Weights of a small masked image model.
Training: soap at rate 0.0018, 9700 steps, batches of 256.
Data: trained on simulated fluorescence microscopy of cells, 195000 training examples, 12.7 epochs.
Rows from block 7 of the encoder of a small masked image model, named by matrix and row number. Rows with one number within an expert belong to one neuron, the router's apart. Each number is 128 + 24 x the weight over its row's rms, rounded and kept within 0 to 255. All counts start at 0. After the name is the row's rms in percent of the matrix's.
Before each expert's rows are labels from the 100 images, of 14848, where the router gives the expert most weight on average: "patch colour" is the nearest of a few named colours to the mean colour under the peak; "place" is the part of the image that holds the peak. Only what is clearly more common there than usual is listed. The data: simulated fluorescence microscopy of cells.
# router: router (encoder.blocks.7.mlp.router.weight, 16x192, trained with AdamW), inputs 96-191
# up: expert up (encoder.blocks.7.mlp.up, 16x96x192), inputs 96-191
# down: expert down (encoder.blocks.7.mlp.down, 16x192x96, transposed), outputs 96-191

# expert 9
patch colour: brown
place: top left; top centre
router.9 098 [108 178 125 133 135 139 155 191 106 119 128 134 132 132 151 142  87 105 114 132  99 147 124 137 107 161 138 133 176 116 139 117 145 166 149 122 122 146 123 149 140 186 129 166 115 121 131 150 137 115 121 151 125 135 121 134 117 146 110 113  98 153 116 130 109 141 133 131 113 112 102 155 123 177 126 133 125  89 160 136 109 117  51 140 125  98 113 152 126 142 129 191 126 124 103 101]
up.0 105 [172 111 131 131 148  99 141 141 107 171 123 149 133 115 185 107 138 144 135 117 124 131 106 118  86 122 113 124 125 112 107 136  95 107 165 127 130 112 127 119  69 133 134  99 188 133 103 107 111 133 132 125 146 130 106 127 161 181 114 138 140 118 167  88  87 132  96 137 127 101  98 122 156 138 117  95 127 134 136  77 117 103 107 123 100 123 130  48 164 117 151 159 109 138 150 134]
down.0 117 [116 128 124 126 129 151 104  97 141 139 127 132 130 104 142 112 143 105 137 149 145 140  72  93 128  98 138 112 123 121 112 167 144 128  84 123 101 127 110 129 109 116 110  94 189 139 152 151 138 139 118 118  98 160  91 133 125 129 122 110  92 120 127  91 158 122 160 151 101 137 111 144 164 120 132 148 139 102 117 172 116 116 156 130 195  98  92 159 159 125 182 130 110 192  98  78]
up.1 106 [ 70 148 130 133 127 194  90 118 101  88 162 137 125 126  90 112 106 118 113 132 125 125 136  96 150 110 140 129 141 141 134 187 151 129 151 165 165 102 126 127 149 102 168 115 130 102 148 137 150 134 130 122 115 112 106 113 108 141 155  83 127 137 117 151 176 100 141 157 124 133 129 122  94 130 111 109 123 142 113 133 144 151 154 158 136 146 108 134 121 156 126  88 123  78 133 115]
down.1 107 [141 143 123 129 123 112 147 111 136  88 132  87 119 158 139 116 134 152 140 153 138  93 121 137 131 123 159 174 136 134 120 138 142 134  83 136 169 118 154 110 121  94 132 138 133 135  94 104 158 108 119 136 151 115  87 135 119 125 109 128 132 130 111 105 121 169  87 102  96 141 123 103 104  94 138 142  92 127 132 115 119 145 189 101 159 152 146 115  88  87 116 126 111 157 133 117]

# expert 14
patch colour: brown
place: top left; top centre
router.14 088 [188 153  90 152 138 151 148 138 117 109  78 109 137 124 127 161 121 109  67 152 149 123 132 156 171 128 178 148  97 146 129 150 109 111 149 135 150 118 131 120 176 128 128 162 143 140 133  68 152 132 138 139 176 130 108  94 145 115 131 130 113  97 166 158 143 122 121  93 152  81 144 134 188  75 143 112 128 151 136 146 128 139 125 135 118 110 149 105 142 160 133 124 166 177 137 122]
up.0 106 [144 136  76 115  84 104 100 144 105 129 126  98 125 140 139 148  80 146 163 125 127 151 140 159 153  88  73 109  79  87 110 116 143 127 163 181  77  90 114 124 103 186 102 123 117 136 122 144 156 128 130 131 139  88 170 119 121 151 140 148 148 110 113 102  90 152 146 125 132 100 111 133 127 143 113 148 142 128 105 128 138 114 125 166  93 111 130 111 146 126 106 145  95  82 139 150]
down.0 100 [118 106 122 131 119 182 109  86 170 107 155  94 127 156 127 108 178 119 138 133 131 103  93  97 128 150 167 131 156 179 113 130 110 157 133 126 167 117 143 113 159  82 123 121 147 126 150 142 133 149 140 134 184 142 123 168 102 120 127 136 154 147 137 143 173 153 106 139  94 114 169 103 156 119  96 114 137 114 131 112 104 180 129 120 161  98 112 106 107 145 144 103 135 145 106 123]
up.1 039 [165  99 115 147  87 122 115 134 136 118 109 135 138 148 100 114 139 142 143 159 132 143 139 155 129  65 114 136 164 144  82  79 108 104 145 125 124 145 110 131 126 134 135 145 145 108 107 197 119  99 118 155 150 139 142  97 132 120 128 131  98  92 117 118 121 131 159 150 135 137 126  82 129 128  88 113 140 151 113 159 112 118 129 155 168 108 113 139 145 159  88 127 151 164 125 129]
down.1 044 [ 99 137 111 126 139 117 127 131 131 119 131 132 195 168  98 176 143 139 117 111 121 122 177 119 110 110 136 124 118 127 141 113  93 161 145 126 111 116  92 117 115  99 139 118 112 131 109 156 128 128 104 146 146 133 119 162 152 116 130 156  86 112 128 112 137 105 139  94 135 143 173 138 145 131 151 113 136 153 155  91  68 147 106 152 157 106 104 114  88 109 107 152 154 126 159 147]

# expert 7
patch colour: brown
place: top left; top centre
router.7 092 [135  80 141 143 107 175 139 154 142 176 103 139 135  94 153 142 146 146 141 123 112  93 130 139 101 146 107 114 136 120 116  85 120 117 133 127 140 105  99 156 149  96 127 133 136 152 147 129  61 132 142 156 139 144 122 107 106 159 185 158 109 111 154 118 106 107 117 168 128 123 111 112 123 106  75 143 138 141  98  88 120 102 135 142 127 139 134 145 157  89 109 152 114 209  97 159]
up.0 129 [146  71 132 103 106 115 136 157 139 102 164 114 131 123 148 109 139 107 116 142 147 125 112 121 102 145 132 149 153 166 107 162 130 117 129 125 146 120 121 136 134 123 126 157 108 174 136 110 105  90 101  99 138 154 122 110 175 157 126 138 106  97 130 182 121 117  98 101 152 134 138 152 117 125 114 163  99 104 159 122 109 129 110 109 134 137 127 148 123 101  51 109  93 142 121 149]
down.0 104 [163 178 138 144 116 109 113 138 125 126  95 132 115 135 135 115 121 139 125 103 117 127 190 128 153 118 146  83 148 117 136 119 158 189  93 130 116 108 124 142  93 147  99 136 132 146 142 125 122 145 116  99  59  99 128  85 130 140 105 146 102 154 117 150 118 135 107 102 121 163 128 117 127 135 162 108 166 107 143 152 129 142 126 161 137 199  97 145 110 118 161 183 182 121 162  97]
up.1 109 [119 121 122 119 130 162 121 156 165 160  82 136 165 111 146 115 109 138 114 128 140  98 122  81 131  92 130  92  78  95 129  88 147 140  95 125 156 132 112 151  92 105 159  97 105  82 153 148 118 133 126 123 149 106 115 120  84 147 133 136 143 126  98 117  89  86 118 121 165 115 111  96 120 146 117  94  62 111 158  98 121 143 103 147 149  82 115 109 141 111 144  95 102 139 116 143]
down.1 093 [120  84 133 128 147 108 136 137 120 154 132 132 164  48 130  88 122 153 139 117 124 150  75 113 144 162 179 161 166  84 141 109 109 104  99 120 171 113 125 104 152 132 107 108 170 133 136 123 127 123 113 143 122 121  90  79  90 113 138 159 135 112  96 124 151 139 125 120  64 130 150 162  92 158 132 159 149  90 145 122  87 142 116 171 156 127 107  91 143 130 136 121 120 130 116 147]

# expert 0
patch colour: purple; brown
place: top left; top centre
router.0 084 [132  88 171  92 133 136 161 156  84  94 126 114 118 128  80 125 133 151 118 135 130 115 112 118  84 124  99 171 119  87 123 159 111 134 128 108 169 115  85 133 130 203 118 125 121 139 116  75 127 115 166 180 131 137 120 102 141 147 157 158 167 124 150 148  51 142 125 120 132 147 146 115 128 123 133  78 139 106 142 124 125 123  89 134 151 147 123 161 146 142 126 177 127 138 112 124]
up.0 120 [145 132 119 140 148 109 138  89 115 104 166 105 104 129 110 108  72 110 146 170 135 123 135 112 116 140 131 115 135  95 120 126 132 138 111 135 119 116  92 103  92 125 138 151 131  94 104 166  97 118 145 105 147 132 117 146 166 136 167 111 159 176 115 155 131 173 157  97  91 140 139 145 117 159 128 173 108 100 139 116 146 131 127  94 126 151 169 113 140  74 126 104 134 152 150 135]
down.0 118 [102 119  91  87 141 153 104 116  99 117 135 113 145 139 150 115  88  81 108 145 131 168  95 108 138 131 131 141 151 110 103 135 124 141 158 156  95  72  97 111  83 143 125 162 163 128  90 162  90 142 113 148 113 199 125 117 147  95 140  99 174 117 156 122 125 141 147 129 137 159 136 154 102  95 138 119 154 122 147 132 133 104 139 116 101 131  84 143 135 140 114 128 154 122 107 165]
up.1 102 [172 160 116 109 127 174 118 142 152 106 100 133 164 170 130 123 121 133 147 107  98 156  80 148 111 101 171 139  97 159 172 123  95 108 120 132 105 126 166 113 138 128  90 102 141 170 144 161 127 123 150 124  79 127 125 146  97 157 137 143 137  83  81  88 137 117 161 111 121 131 129 134 155 125 146 109 125  95 178 110 137 176 191 120  86 140 134 196 102 137 114 124  94 131 167 140]
down.1 157 [131 147 121 166  91 140 157 133 144 136 127 149 145 110 150 139 132 100 107 153 164 124 138 132 120 123 122 148 132 161  85 127 149  76 124 131 189 138 126 131 121  92 155 124 107 134 146 118 143 127 129 121  86 144 127 133 124 140 111 126 132 137 164 135 116 117 131 159 158  99 142 180 130 144 105 140 148 158 118 138 147  64 117 127 127  56 125 116 119 140 127 119  64 126 131 103]

# expert 3
patch colour: brown; green
place: top left; top centre
router.3 080 [150 160 130 105 119 161 133  90  93 133 121 140 145 117  97 163 132 143 141 127 133 130 141 123 166 151 114 141 118 157  96 141 122 109 148 218 119 125 107  96 116 153 100 137  51 127 123 110 100 165 167 113 144 139 147 112 114 126 113 109 140 138 142 136 140 133 144 131 134 135 129 142 111 121  98 157  75 111 153 112 117 109 137 112 113 154 119 132 125 104 120 106 123 120 123  90]
up.0 123 [110 124 133  70  96 111 160 161 106 149 173 101 122 133  81 153  94 137 125 155 118  87 104 161 138  96 135 132 114 151 134 102  82 150  95 144  84 132 101 141 157 160 136 141 141 101 134 154 108  84 140 118 155 154 141 136  79 110 147 140 114 135 165  97 119 146 130 150 142 105 107  93 159 140 153 193 111 113 170 147  97 119 139 120 109 129 136 141  79 131 126 135 114 146 114 128]
down.0 133 [118 134 127 153 141 165 100 117 151 130 140 170 151 141 108 108 118 157 112 185 137 112 136 133 151 104 146 101 163 111 134 122  94 131 112 141 124 139 113  91 127 132 138 150  96 136 116 136 137 105 135 120 101 141 133 101 125 199  99 150 117 139 136 132 103 153 132 104 127 125 155 142 128 140 127 146 104 145 148 132 171 188 138 130 131 112 124 112 111 101 111 205  93 107 145 119]
up.1 098 [137 115 105 114 107 145 135 114 188 139  83 118 154 105 122 105  99  75 126 130 125 104 124 109 151 143 165 106 111 109 119 131 103  93 110 137 169 120 132  97 141 146 167 127 114 164 115 146  88 107 170 106 108 112 100 147 128 126 110  70 132 144  97 147 104 134 129 132 145 143 128 121  89 123  74 155  94 111 147 144  93 108 151 112  88 121 137 165  98 103 142 111 175 129 112 139]
down.1 116 [ 85 119 148 122 134 174 149 158 117 126 124 126  80 151  86 102  98 135 116 126 116 157  98 111 148 112  82 166 104 136 131 134 160 115 149 126 113 135 112 123 146 112 118 137 153  91 138 151 118 160 118 122 139 128 139 153  94 113 165 133  91  96 142 132 105 109 168 115 127 141 118 124 147 137 159 133 136 130  55 128 124 169 166  90 143 109 105 113 107 134 105  79  81 113 124 138]